python train.py --arch="swin" --model="image classifier" --dataset="abstract colour fields from 500 small random pattern networks" --train_examples=203450 --image_size=32 --crop_scale_min=0.8 --horizontal_flip=false --translate=0.12 --targets=["generator"] --num_classes=500 --norm="layernorm" --norm_position="pre" --activation="gelu" --mlp_ratio=4 --head_dim=64 --fused_qkv=false --bias="all" --qk_norm=false --layer_scale_init=0.1 --parallel_block=false --inner_norm=false --patch_size=[2, 2] --depths=[2, 3, 3] --widths=[64, 128, 256] --loss="cross_entropy" --init="orthogonal" --residual_init="none" --optimizer="soap" --beta2=0.95 --lr=0.0014 --beta1=0.9 --shampoo_beta=0.95 --eps=1e-08 --precondition_frequency=10 --max_precond_dim=1024 --one_sided=false --adamw_lr_other_params=0.0025 --grad_clip=3.0 --gradient_noise=0.3 --steps=22300 --batch_size=128 --epochs=14.0 --lr_schedule="wsd" --decay_fraction=0.3 --final_lr_fraction=0 --warmup_steps=2230 --weight_decay=0.2 --adamw_weight_decay_other_params=0.05
Rows from block 4 of a small image classifier, named by matrix and row number. Rows with one number belong to one neuron. Each number is 500 + 50 x the weight over its row's rms, rounded and kept within 0 to 999. All counts start at 0. Numbers have three digits each.
After each neuron's rows are labels from the 100 images, of 14976, where the neuron reaches its highest value: "top examples" is what is common among them. Only what is clearly more common there than usual is listed. The data: abstract colour fields from 500 small random pattern networks. In brackets: how many of the 100.
# fc1: MLP up (model.blocks.4.mlp.fc1.weight, 512x128), inputs 0-63
# fc2: MLP down (model.blocks.4.mlp.fc2.weight, 128x512, transposed), outputs 0-63

fc1.441:457411575465527460531530452574483445572432485483569464435539571547432532491496523435440558522595519548596449569508487585520578538402423416524564489480540401519511533514497466551568558506491602
fc2.441:465578529514550445543490544550508573514569474429467474491505514522463592515482460501477512510460540508605463502510496576474456495459525497511552469543497463518446450499524393469609489481411589
top examples: bright (31)

fc1.261:468535437417509491530493608534442498493544528485431485526496449481487529555414593445520535523537586480462424523468411467528577475423487487522491519520541410511409479552414459533455569509501463
fc2.261:586476521545481484530622523407589459472426471480465543503551547418517506460507465534446407451550548502538632444477446499558511501538461502455487522453542543502555415532495552526481556463490586
top examples: bright (63); smooth (61)

fc1.145:422512501450446452531532490457534511501450471446427477542489478559457516508535408426539450492396398519457555418481432479601490538506577528515477531507477504458485448449541513466549428459542577
fc2.145:428470462473499574479553564489371534540507574477449608496565433503512554544517539523527485481516414464473425558494427574553490430385540495510500502471426536448434435500457517482508541529444466
top examples: mostly green (33)

fc1.101:542510482518456511404411456525470448561548569501479464441614528451507431524527495420446549415460401556599515564460539462514479543521533499580477512553573533414411456486428565433430505543570510
fc2.101:484500536438578512413504555465508561488565580552597500501465552528533362548552552424424440501538520400519520463507413450485551450513465442492444401525445504487517492487492483549492528510533595
top examples: mostly red (48)

fc1.428:614491508541468510467512559531603388475548511562551455578580484521463448539492598406472525550516410598496578583496504496544455509592469541555573551552534427502540506515509600635523509505530527
fc2.428:536494510498489593515602453506537511458570481506505600561541493530416548576475521540593576494541467461485520482488411494452420497488472543512532396456424443435560453396493525553465483533524537
top examples: smooth (35); mostly red (29)

fc1.18:579532461469469482486565419400487528346463511484557540561472482634439571499543480443437562449532452468504595583482461473528485597495552556473522511479435571505491513537473447532522540559458434
fc2.18:461420489573484489486604522578463476514556511430517492483506403478524422544459474459539491480461578573478466454458487537619520543508433472502543480554558429533536533488516531509497554482579540
top examples: mostly red (43); bright (26)

fc1.487:481414473388556498451542454477471589482443459490450507577656411488449523615600545447544511545562454555422458420500491495508513512453485527574450463586428553513527520546540535509522459564450604
fc2.487:472440598508538444402445429493465541466519477442519568469433495451446492481520458457438521554515546421504468515488425475519477512482450540480437507556431494451420471494530556383488507444475504
top examples: bright (34)

fc1.249:449424524432527431398569476516552540507452481456521566510469516612537522580529549472514527444579537544450451399538565491484501428528427479537503525539481518518523510524498525502499395399524439
fc2.249:463541531441512408500579616530515493468461455503565436528422487483546463447508543606554439500622456543573531497572528502516549504489433436497515522461507555516496436559520437467483521472467454
top examples: bright (75); mostly blue (31)

fc1.403:500524530390582500491498371502493548535473441469565466493538459502596539450440481455539509518492548488448574499548498496452570494507506537512429545525521582520514455565509499569467427567510530
fc2.403:559464435467523454499504439520592470617472429495476527481581474542585549468463523567457483552451486518471427437568455471496483629463575453544470464482512438457451500529463537513537489540574554
top examples: bright (28)

fc1.396:464470472505500509552596542436496468514456514551448439486567537560511588552552497476468395512551553499532513482513475532427620530400513556494481528483526535528491461483535451539493535503520429
fc2.396:515508572438510444552501571493576519460555516512467435419516460432520537488551555441557534540493495492519602446516488591595401480465486530558497455480470437458565548519526431542594492626608516
top examples: fine detail (55)

fc1.125:573430503392483460500460421478489478387462449460490547492554503503447500564584506507507490455451492449456528537531469652476438463490566496522460488478524387495490556481516508457444533540496506
fc2.125:415488484475478502530487532460561565514472472518458479388366472445455438518459496416514519517474536553541474498494561596445603537519521550507472476536504443547478354535449593538480613576414449
top examples: bright (25)

fc1.305:458407566393503486492507482453562487554488435481484449465528500507545517589471456492436540427410422472451555479549546452514465464458569524478568564500430512540482577511605410451503531546598550
fc2.305:519512478478550522471489557542523520479395584533485564423477515569578457499491586484522506536456498461531416430453557443484606562417460539556453513453518540489532486484499436523471545533414526
top examples: fine detail (53)

fc1.56:477437465519521443511430533491446459428501549379456580509454480434464508498468506476417500503465595491412544475481538436556459559540556524573517529469444481406468411512547459569446529519439527
fc2.56:524496540571589512475545467463450503504522541518470540468444524493487457628592467363504518527471482576431415527437460453492507563478593454637543560481473590478504456478475494519539531600547455
top examples: smooth (46); mostly green (42)

fc1.90:464406575475596532457506558498547492536564445481514533518549453433562531531458502481484533557400532547538533538569453445489488459425490469636516481572523521481455491514447445517592438565601368
fc2.90:524545617486400572518415537524488390485522428539546457553521585600512454544565519513449493598448496474521437550442538466426469508487551478497530512501545483549502496445503484431554423501526541
top examples: fine detail (45)

fc1.506:412405615501488541547507503491553437403531509543472445510432495490438471501439553553557412418463497534466530457498465534596524574548473449527611580427559552417589430548512496400539522556522517
fc2.506:580487540498593517469526580470543444567489465508490466538509452570499580605482456431486524493524444562487457568493467613546472562525463527478543550540431508542478511444500484463491533533466604
top examples: mostly blue (49); dark (25)

fc1.202:450583504576497553480567471474471554386496445451552426553509490518446444410481453457492489508465520486556462506467563530424423603466479533580550601547503391499482479485518485602479487407596422
fc2.202:507522528567508498545478506388550585493476462549448476502473488559497493489440473530568439555409382559486516545500558465468418518574481536415520497448387515621595526524548489500517567502420512
top examples: fine detail (47)

fc1.61:583485572464505534458545588607578435490573563454400544505554482435482385549531528480529478458490452451487491550499525565459465410553513426463504534509534544519449463461433533496456504503559512
fc2.61:544547501482506439517452501562501501573527368410433540490567481555477421490549466577437400451517395448451561542514489393547520508501455508478468464536540502544433474526581551521452500402534481
top examples: bright (26)

fc1.146:472498439432527513559490434548484504494533516534515512425540570489496499571449473418432514408525472619491471497526527477493524498519478533580548567587502560442540543502424587492562485481500451
fc2.146:462433555517460573457525456501520442549428580499550476521542598471468453563582597516428427577472568499505451553491509542539553433535493533613537542530521560510561399489483552490516459454535473
top examples: fine detail (40)

fc1.471:502475515499533423492580451489500502456436517483466517486493500538487462482502520569529411484523576457505525409548524522560452541441526453590532478507483562513521520554480403480483498548646432
fc2.471:534527500466435492463487563590506577476479552521526495514495429562466575527525545463486509481522460527539504519488445507538481513538441542607493499450488510544530499341521557501551487411527467
top examples: smooth (35)

fc1.421:530527534431537500543483400463517483428467477509466411497443561458470422507556507497480410408488489568566482422509475489515428537484461607458452398478490469628456481472495468440510512473483476
fc2.421:493550543510442441530591559468477481506507537393579485528495476471547494535553390496509411436544447471519534329540456545503561516531469405519552549432529552506465454509454538519489484435528570
top examples: mostly red (32)

fc1.28:463517624491596515520483536523477551473438517464436445488441600580465427450528485546447480475476486543485471587474537505508463515501531541386461446496499423499478481490406472545595549428524445
fc2.28:540541537530590512467428598417494512390505518453518559461487439555433458510498539529479550492521513574504496512508520467490513421578459527603509471509524572509546532551563508538479546485570423
top examples: mostly green (32)

fc1.275:562526522547541488522498519478547548445450580464532581540454452536454393524463533505475461501510498552544519438599397558482501492527454502500487532543498524595552475533480525390541411498577503
fc2.275:549532428544448496465505546493481560542449450498464588476423464577522515552524524533529425519495555518507519515557578492373520617571404431421511557566580535534453516580510488527559468469476542
top examples: mostly green (43)

fc1.288:465554533490454514598453496544528407604443539533487571522497442409485440536535472516516488476508504511482583460551517508517422527559492474492563571466478506555400466526536512446560491481501522
fc2.288:561492450450502448562449459550501430546489540512479467571428501543498516496567461553506470560563473488576498531502552468514512505478517479534466463515432551520459604580430534419514481424497479
top examples: mostly blue (68)

fc1.243:554447486454466461485514506561460455483528586460432525539443415374499556548431521489512508471452480434564484425570480463496454549454478584554489524495494501478469490519490453560427533441510457
fc2.243:440545547449518525565506404407491536530510462558490505475474513414550488473471603543494587564422460469522473536545540472623511487547484584425529524454411366553459488418475508560527551451469466
top examples: mostly red (29)

fc1.232:538553454430457571490509485501416467424439554590504680443504587473546606483577486494460559475444498461533477462513579556482489443558527541543452473490568527503440459408464455513467474429569461
fc2.232:444536506549456520485424471548509477550536418447504532476550447557489564528578481481509509481516594453493457576484529524549442403580465481519528449518536442451485553514561356432513537512412533
top examples: smooth (51)

fc1.404:479540527528562479458504599395368433491560442531542542549548510463473509496616546530526519474476553547464485545543472478488541426594505588522509479558515562446569637486525472520485480421472461
fc2.404:543472492514501483517474614546487497480508489463562522445523418479567492516489486521542572481613466478375544458451422514518533533467442495368456521489503626535444473506453506529534473555398495
top examples: mostly red (34)

fc1.176:524546546478482552550510477538526488518525523466475566434435500560493537556479429406541521410551574505505541490500448561396519559470590463479415385467500480419425458455541552555582478505514447
fc2.176:506482478535436500543549429531505393485505534429466519501486481488366549498614417546527515481444521484454476518508555532537427510473573570495527459438636573528566593522418409523445498538606454
top examples: mostly red (30)

fc1.481:478414484440481527470516443602465452562449481532512502550554497489510550495537465465504480473498534524467528417485467532413530455449581476596477535424592510406504472583386565503612468520558455
fc2.481:352511520574587522453476501512504385513465547515606532502477488581475559570522401464522485504453511639450470487476421518503414458543562528429469511472528593554439424527455462484525470469512508
top examples: fine detail (46)

fc1.168:532541536429475552463521563585581469513454546534487457480514505535394556410512461506373586503515485483498456506514500593429422421467423514450515480431496399502439452582447505546521456434569476
fc2.168:541446529425443557431487596558498502476491485545476538496508540545424496443476558546521464576527551479478465486466416552457451468569479519554612416535423487504404514445597473462529467547544536
top examples: fine detail (57)

fc1.294:553546530498524499511464418448468423505549577497459525579496523456413448499521451506540438489508554492544594532437547542446571595501508467514426482496497523500584423532368514573483500471471529
fc2.294:434509526443471463458494521574463476510541418486460580529548469577560497505526602437544503527518478523500497581530555505531433566489507488496472613542566516484519515459545472440564481539416424
top examples: fine detail (57)

fc1.103:554398481475541509543484556467503438630524487566497504500487602568478574479502652487334496497499507496506473518588459516498507491556528418525478549426521565466468418508451483570429449434534532
fc2.103:535455565491425456559598458587550539499453469483551493569556497502488509561452516487471532509530541563537626426520435571515485540460350509539484490435522495518484449502431455478493489481518487
top examples: smooth (49); mostly green (43); dark (40)

fc1.31:547555328478458530524528540498416433544500578562431468461486455552464475523523560411430535521575581513538481592487463510423460498543508490578464502456523444409584488409520585508542471558493597
fc2.31:503524447477498473518550479555551518427496497519560518499473465489590525445397448559464536564458551503520500563489540482515577522427609524470497516616410417616560504542492634512415497546487526
top examples: mostly red (50)

fc1.335:598544517522466515551494446500451490566539562409521484608563462511466527591476530514534528571460521493580502470541536527529516438330459455424547476483497491433478522532558410490362544513513554
fc2.335:488482386501508485515477404514456449463525506522428423515465457506448548503475506564479562451492518465513508513423603448556483462469520467659487484501543470557425500567550544526465389437475457
top examples: smooth (48); mostly red (31)

fc1.414:513474459498488471524441429563401485564482606467565561615544489490407464505485454383475500451531514454507527542576446448485437533495454452538486470554575534401500453557450551457484529521562474
fc2.414:504480516515542559541456538503465554473360480502559431578516479540464446499491541505448479509483552412528545469504571502480511482504614464628584465478567486539499386489570518483517507543556478
top examples: smooth (28)

fc1.110:408579603446502542563485616483443574543477528484404483479526520494458526504575441475419539494502476537459490460492481511430408489557557438519434495573559518559461506492481598460463503477580458
fc2.110:513492382589500448466500539527533577468506563503514454474502518443466509498522604531510549503589450436424513502426449545535490504522418492444522467585451462562441447452542419474578482432487535
top examples: bright (42)

fc1.83:482463514586486523522444534429391477514520502528524522578513403573480491508488504447515479416495413548521597515564392524512559383542560410476537556468509542521484520497492628594525572517487447
fc2.83:500473499554508488519457526463523546522469615535447571496538435472606508500575517481359424529479604498536547524550561483473524549457480408547473464465544462460530569496535476494458452525564447
top examples: smooth (40); dark (34)

fc1.308:472472489562440495499542560521488432511557430453405644494474582457426542527441465471535453567524492550488506574538476500589405540418524461460464525485550516502466493510459427484502548544493543
fc2.308:573513461566562520525451580578440542394505533550527510483424469486541561496462499415415517491490550506525467470405565444439556501426470569556465491507526542439499439492427536488450446460417484
top examples: mostly red (44)

fc1.126:548468466416433446425513451509454448525463476500487520472432452415564522528413454552475520495384532528511487525442534439538506468556599527533443490436471539487487608532462567560540552560573558
fc2.126:498513481465391507460537469395577525517489497474482477426476491557554462498519522505474488452400538516496549510538458593467458524474449488496546492474634507447571525516477498412449536562460454
top examples: bright (53); smooth (34)

fc1.203:526517525480386443447492526440531486574566505514623501490455451551500572486448455536545502514500424564444549492472504500510394413496525604471588514513541438528545504569492508588477450409480523
fc2.203:548458501470482483606525474544509467496581492520475543543469620415400524452650497508572459499612539463559444566457531522528428393551467524458527530527528432515498500450463523610511528516441496
top examples: bright (41); smooth (29)

fc1.325:610509492375514468510434513572506519402471500441502481508582508457452498585487526499496471465565501489493504547514505418446426546513519486577524487508482561530464466490461483533495448490538498
fc2.325:468478471547523514528501413518527489557565565527492500452536477491593446481477460506485469381512437435491583472446584447480517477546549484515412608544622454516502417614477476539507471531470436
top examples: bright (35)

fc1.79:472441432504506495494564564488454443440549558512520438535603480543485436558546516495551453387494582496426574469580573498560478532623441546433437578412515467456562484504515571538520544491616443
fc2.79:509546598440559445425484467463549441491536509525509605452437463436468565534412482496458551519528545507454534510595463522489422496445559493492478508555486480529493516457483476508436532557639534
top examples: fine detail (74)

fc1.223:568531529498471522540523532470548449504480457516499497501460574446493477530554496510460584506453521530426448464473519526513470441544566540556510397498460519588474430551511591479456520429563473
fc2.223:473579509395512444507408505601441522504487650580458452442554527491532529508567562534504480523459453582470495536444435568476476508463472509625488487534502453437523462539474514483577487524447476
top examples: mostly red (56)

fc1.424:524470445438520511477508466448351426442566486517468417529592470499407508464502571510434558428442429436538518456594449491465458518524445500475537538489486454563540458515489549544532444420534583
fc2.424:516518487491489416458427622497460528487541545497400508490495477453552503461494451488516460512510481543467575539541445362613553554454587459506412567524501508456421493438562465441459459509514524
top examples: smooth (71); mostly green (38); dark (30)

fc1.469:495589519447447535421516551502478474512488457479505436467490548459563488515508447546455547565392543422441546561440520499499538443532503502508489503476635497438457582404446477514442420581520520
fc2.469:519517516511403590507568439504421496559507599533530614515518509455496478527564566405571555458520503453496491504563560496494536425501573509511540421472538499437464572487527449551516574552575464
top examples: smooth (38)

fc1.241:450551522474532484391548448467443485521586487459527479487438490465423477534425550445587565498512536415572523511546552541500579469485548519506493466568469512485594456443474458545413528509672591
fc2.241:463553514556491508540446508524491447483513521527498442497574453499512568574487408567471521547501532457513486537433677501354448593483575480446487484506467490460555501565544560418564468419504407
top examples: bright (51)

fc1.196:473511586458409466516522463417463503508466564584485530593472490498465527489481447454568527530453497522591516511440497486493480472471522515474481527440520434426441561472439522482469422410460528
fc2.196:552481511507449441526533478545442426548541507519448492565504523542540529529501578359465420455527488431487502419500519515536514494484446547526544583481453466499415494494581550439545506430474492
top examples: fine detail (37)

fc1.256:474479516443544500433549428462481583497452497499491535532487576442547551523479442530540484478466465488591486518448538518490456507465477462538463439407528497429522526521506427580476503630545522
fc2.256:442468488381614504497547506463611498514553519460484541598508456540512483562495478476448471522599454525516555542420547457468477537433515460483485535536457495581476484442547469537553547561514564
top examples: fine detail (50)

fc1.229:565517452543481501498452550528505452495485453491571539525358473472573443483504521580524540423476508610567480430532446534511522518422551639600585559473463507450478543530506467487457542476536560
fc2.229:490515473590464440558498528525502445437504499586522522497406469480458601424408467512508542517485471462476511409427468472494494511546486498482457463558531568455481516450584460460480488498487603
top examples: mostly green (43)

fc1.72:537557461422391477511567509537450627528428603485450520564477454560572522560486519423535502494492463496510488484528535480544539469492479530513538525516422521492518501581480444497473495529480486
fc2.72:517578540438441560511544473525491504500422565484429492485488480546546607505567475454526493555554527546549544515514480485452492455479529555533460591574565474590473535610482548473502516487510490
top examples: bright (55)

fc1.463:512518439386554478508588524448542564537491481441503483511507452608405577612489480445479481542555507478458519487543542420442509547486555506489570457482565521501546486531470534479579513440522429
fc2.463:418481542553488563478508525506552496477557480531494459528556363557465547506568527471441503470460556446537480527422540358485573446516483481559550562510460526433569533499441472624426483466554469
top examples: mostly red (59)

fc1.462:519561460489500404473528422434457528517470544533450541540476453502494477560486436498477434547433528476479489588390501540402389475480516504458477422503539433527538474468419564503482572532497547
fc2.462:486511512484554507406583487484399551456449510453513489467479597440506450499549512525421547459486459563467486440491544534495432491493502571465522507518528437551584453477530547435475519514522540
top examples: fine detail (51); mostly green (33)

fc1.239:588464502476569644365473493563518526398486454451500533569515462502483527496543520445373547467477378479487555495496492560471507444448507463528516429476538475392574530447547458497415502452582480
fc2.239:533555426492501511449525431463530486539385435478523488586439528532583552571563396379503452411488497532443416536405567486483558556489508526538514480502463520569422553454513522447469502521441407
top examples: smooth (45); mostly green (41)

fc1.148:495505490461443525499540429511389484506560531401447461585481401489514548506492597529529549503553539507522492469567576490458496394532600539428548512532509466476525488496579469496606540502560444
fc2.148:508526468547531462509485523459439467488507537403565524463567511546503438486515609600521373515532536563429444498523507555531501466576423536517524589465566536483464572496503489387502477551536474
top examples: fine detail (37)

fc1.384:440486524489473450481533501458476494421473370508420421448585450499513545509520488441535554622511435570612486472500434591499479552507417510532541507493497538522499473523530402503477458558563484
fc2.384:471465473449427466447491530454535518515528552477496588493559566440443473582465448454483548599502492493560516461365564485553452637392455500450514509505495459403526430472455521428517584466517536
top examples: fine detail (40)

fc1.359:532588511477538476522404451515470568517483520475504529583560500465433577490490592564552404438513549527517450450398450412568523524478441509502477602481470438636551503570467406507510548468533530
fc2.359:452540435582503549579508441517508467523496467409536563491510579549542525506434525455496502455481504584542450526461579429556437548430517578553558547528485528396477570415460442548533602516475398
top examples: mostly green (46); smooth (40); dark (38)

fc1.315:465566489490562487529494505400478460489431595477428483551485492502556573519510516513626412498433558478494465522545452620459507548445584487554516524575514502467457432476494412428521542513538471
fc2.315:510466500487508537546628487488522590506632473514675418552488573508589465553534505500475620565455571481518539457466502590482520547552546458461408549434560497571508533465558488503492527497466487
top examples: mostly green (74); smooth (56); dark (33)

fc1.320:527612463429377607566510423476541355488520437493534516560556416526453482410517539523486609521483518519508471502526477519485481544434608452443494480504470530538501557553570470425636548435509464
fc2.320:511569429444415454484424507446475515495464468463586454519518524574526524578390624459529526546482462513533502581498437507591602492545556516490490516489458529529545456553408484551568565418560548
top examples: mostly blue (38)

fc1.254:478498495473513432584455507481569472445509473497428503608507450503545493581498520486443377531544477508580523467554509509460515447452480499525553482413431527494415497561527566595404448446489454
fc2.254:458521502531566513489503562475578574571563524531455528500473470469449545510452491564490474521473491450514572495382592517535503539536461526537449473529446522429558461486541437471483442473488426
top examples: fine detail (47)

fc1.433:503532588519427459523447556529469457504499385524519541556403516439397433486424446521450517458460563536542474433481529448480593607539562500505494493471519475512543443500552560515521544466603452
fc2.433:481513501432503528515400389504450443437447462508543481575560477509471579604445476431490569504420496432448530536465551574517549540499486491552477459556555545544488426470554470502540450521460464
top examples: fine detail (54)

fc1.330:533450525433470481530465587505505470509546611555453526486435531548467483470560555536615491483511467472430505392562439486587521532516523432539464484490483449527607515469468443454453440550567521
fc2.330:466528497477421471553489509523387454526419459519466477534481504683434537519412546551488538470528490523551465537498532511421594536478437468543543467450519583571613450534601588465531582471558534
top examples: smooth (40)

fc1.491:495512535469502451485516447423481448383601516590500547533471569477535436600506475442480461445489472454452465488432456573417536549547566481511541525541500569506427518471508407492539504479463441
fc2.491:482490507517534517454601493615478452416485385486558565408529445495446561476499499514461424526541475513475471474431550501471521368531535507533472575543445446459463573472536442564562487600474554
top examples: smooth (61); mostly green (52); dark (46); mostly blue (38)

fc1.409:461434582512562515556625489572488547462476407513511532478515488415494463490478624502559506490472481471520571493590583488648410505451395495507572497439486451502607414500467601592473482502562441
fc2.409:460509440499614541503544472433451533463516442512573600558421412610382552482461506411431504513499395506454556453560497534440534536506529499520519513546474557579506485481471446485512470445526466
top examples: fine detail (47)

fc1.46:575541563483504411567502491491567537590572511480427488534474461487452547566493458534527476460538605525491491415556444555497507525507531419590506370362452458483472460558506534419470494503599476
fc2.46:501470453468514522505471488506505419534487508554484497490443519514539537404551539488481556411534515506604524490418566493447494422463417477532478446469509555491467514358523490484452569421469501
top examples: smooth (29)

fc1.332:570543537420514589551546521563536534519539428468490425508580529475473513492497528450510462551495532450454474440545532461583477473452515450566533569374456522522463608494522564453590535452522465
fc2.332:558483583511566520534469547425403517490482463525518462503495576440500570502545580492492536477521482396656522529480525438480545527547446605488515510462556491418532450514391434529548526571503523
top examples: bright (54); mostly red (49)

fc1.352:479458449452513443520509426554560454468525490430492463554428552529522521527478557508536445413391414482545516461558528492489480429510472537456410502509569464493440479593549506444519437507429621
fc2.352:459571451536532510565612478419388491481518505503467445470471589442499525549508437485529575544561601566529480522466452443523504435494440471510441570494552447466504455535511479563502632399359533
top examples: bright (38)

fc1.181:567587461490490538616520500525504499560528484437508507515584474437490489448497496442469554462444491521516496484438506496481470456513499613520618527446428522476515437484443576516571475479553494
fc2.181:556456582525512529514439491481496400481523543508544485537479532502560521486534473400473505466583500582436465562477469525471425546471505508544463527491455461538491498454516575488492414467593341
top examples: mostly red (33)

fc1.393:461464395461544504569447481463539461411475430482479567451486469481500542534588485487476494501396385417588559508516497526546394454505475555487546589542563470466545459535465511463534483473493464
fc2.393:476385538407499448474457492441534479559595542527589545425527607483473608529419468486547532548506494481438509384443460501544382450514433492530452515515457553517640551494513456445472501416523508
top examples: smooth (32); mostly blue (32); dark (29)

fc1.304:460494571514558393518566593533466463425477431444403570493501449529513487488538468550578459545486571440503499579536528427513464431453549473461475529494523483478464505480456442612468496475517507
fc2.304:562502434484431608436537480497473401479573524559463453445507496521480469525547461524486477377505448452561505524509576544545556519467516452528518384477608565491514514479537515493570396524404419
top examples: smooth (31); mostly green (31)

fc1.430:547535561513492538515518540442625551500587540421532545490547537484515544429484493566494517485472441550492469495475491561458455531599494545491587459511543461599550475437545548509457529468644460
fc2.430:606520589557558535498509444467510512435406438433500525497573464476529589398479405463406514443484486507506472522470461495545614478483564562493547478485476509418526521496462561483461472490493478
top examples: smooth (42); dark (32)

fc1.69:482410451415574507487528506524421494500501531412459492467567449442521528472542546509520471416509518490550558449431425593365434590533564470517570486493509514410587455493469471448473500509509486
fc2.69:601499587470534433559480500447562410521460485491544437404470522548458581473493492477447519551486503437470518488473524499462519555460434512498492486446569656657510501525553488430459536546545509
top examples: mostly green (56); smooth (41)

fc1.132:470463468451499458498497493471582496518493490484497481459533421667528518561479549505462497481460501479542513579560540511460510491571478503515484511517546488488479489557591395464428542574588465
fc2.132:503533397452497497576508541476534484509485514556449467560565449398544509490460455565434455454492478462514492532432540502527539481478554475455562628482511461458572443461463523431447550499476434
top examples: fine detail (38)

fc1.102:433624564520505643533395535552558534451480511490541437580454484575502531428501469520498481510529565617472501515427482512459472511491467539572469507505557504525577496559457510423482539529533463
fc2.102:533462483462457379370549478560450464558388446614484523513536534581517518602504495543505499543575537527449540491495510426421455461548553592552475517502523549489483515511558481529503442437522516
top examples: mostly green (34)

fc1.47:477482484498497593491500480564473418465464566549492382565525532508528528405510593451432621483527436501437505612515524479544475526468527530466551456467495506513532508498494542498491532457452442
fc2.47:523497495457472423450455500516439553528504475433443455494449515484427466526586467486429436567589570419422491521505487524449515508508445502447528478488370455568539425407541595508530564553444517
top examples: mostly red (34); smooth (31); bright (27)

fc1.157:482481392461413533445502535502482443475509580604513653446472429589594591541548542501551483467528503504537546568504516581453614567536582567445479510531522479580479533435504538590506503464513498
fc2.157:520505501432457443556532568422472477521528526517525568578556460517517473385553515425488466437531524545481542518621528481474567528530506493443434570540485544447575457503572503454561513520505549
top examples: smooth (46); mostly green (37); dark (28)

fc1.250:543495581464523476443442469481505519537522503513436511558422376533540564501583467557582530501591554527481499464524486573544439466491521515595425540492556384543496457628527469378543566540527497
fc2.250:485508523519475468539587503467536509513472540445600483502517505469489389472436530470525554556556422471461515464480528459590444537556520444500573507559552537587569476414577470553573458612420479
top examples: bright (37)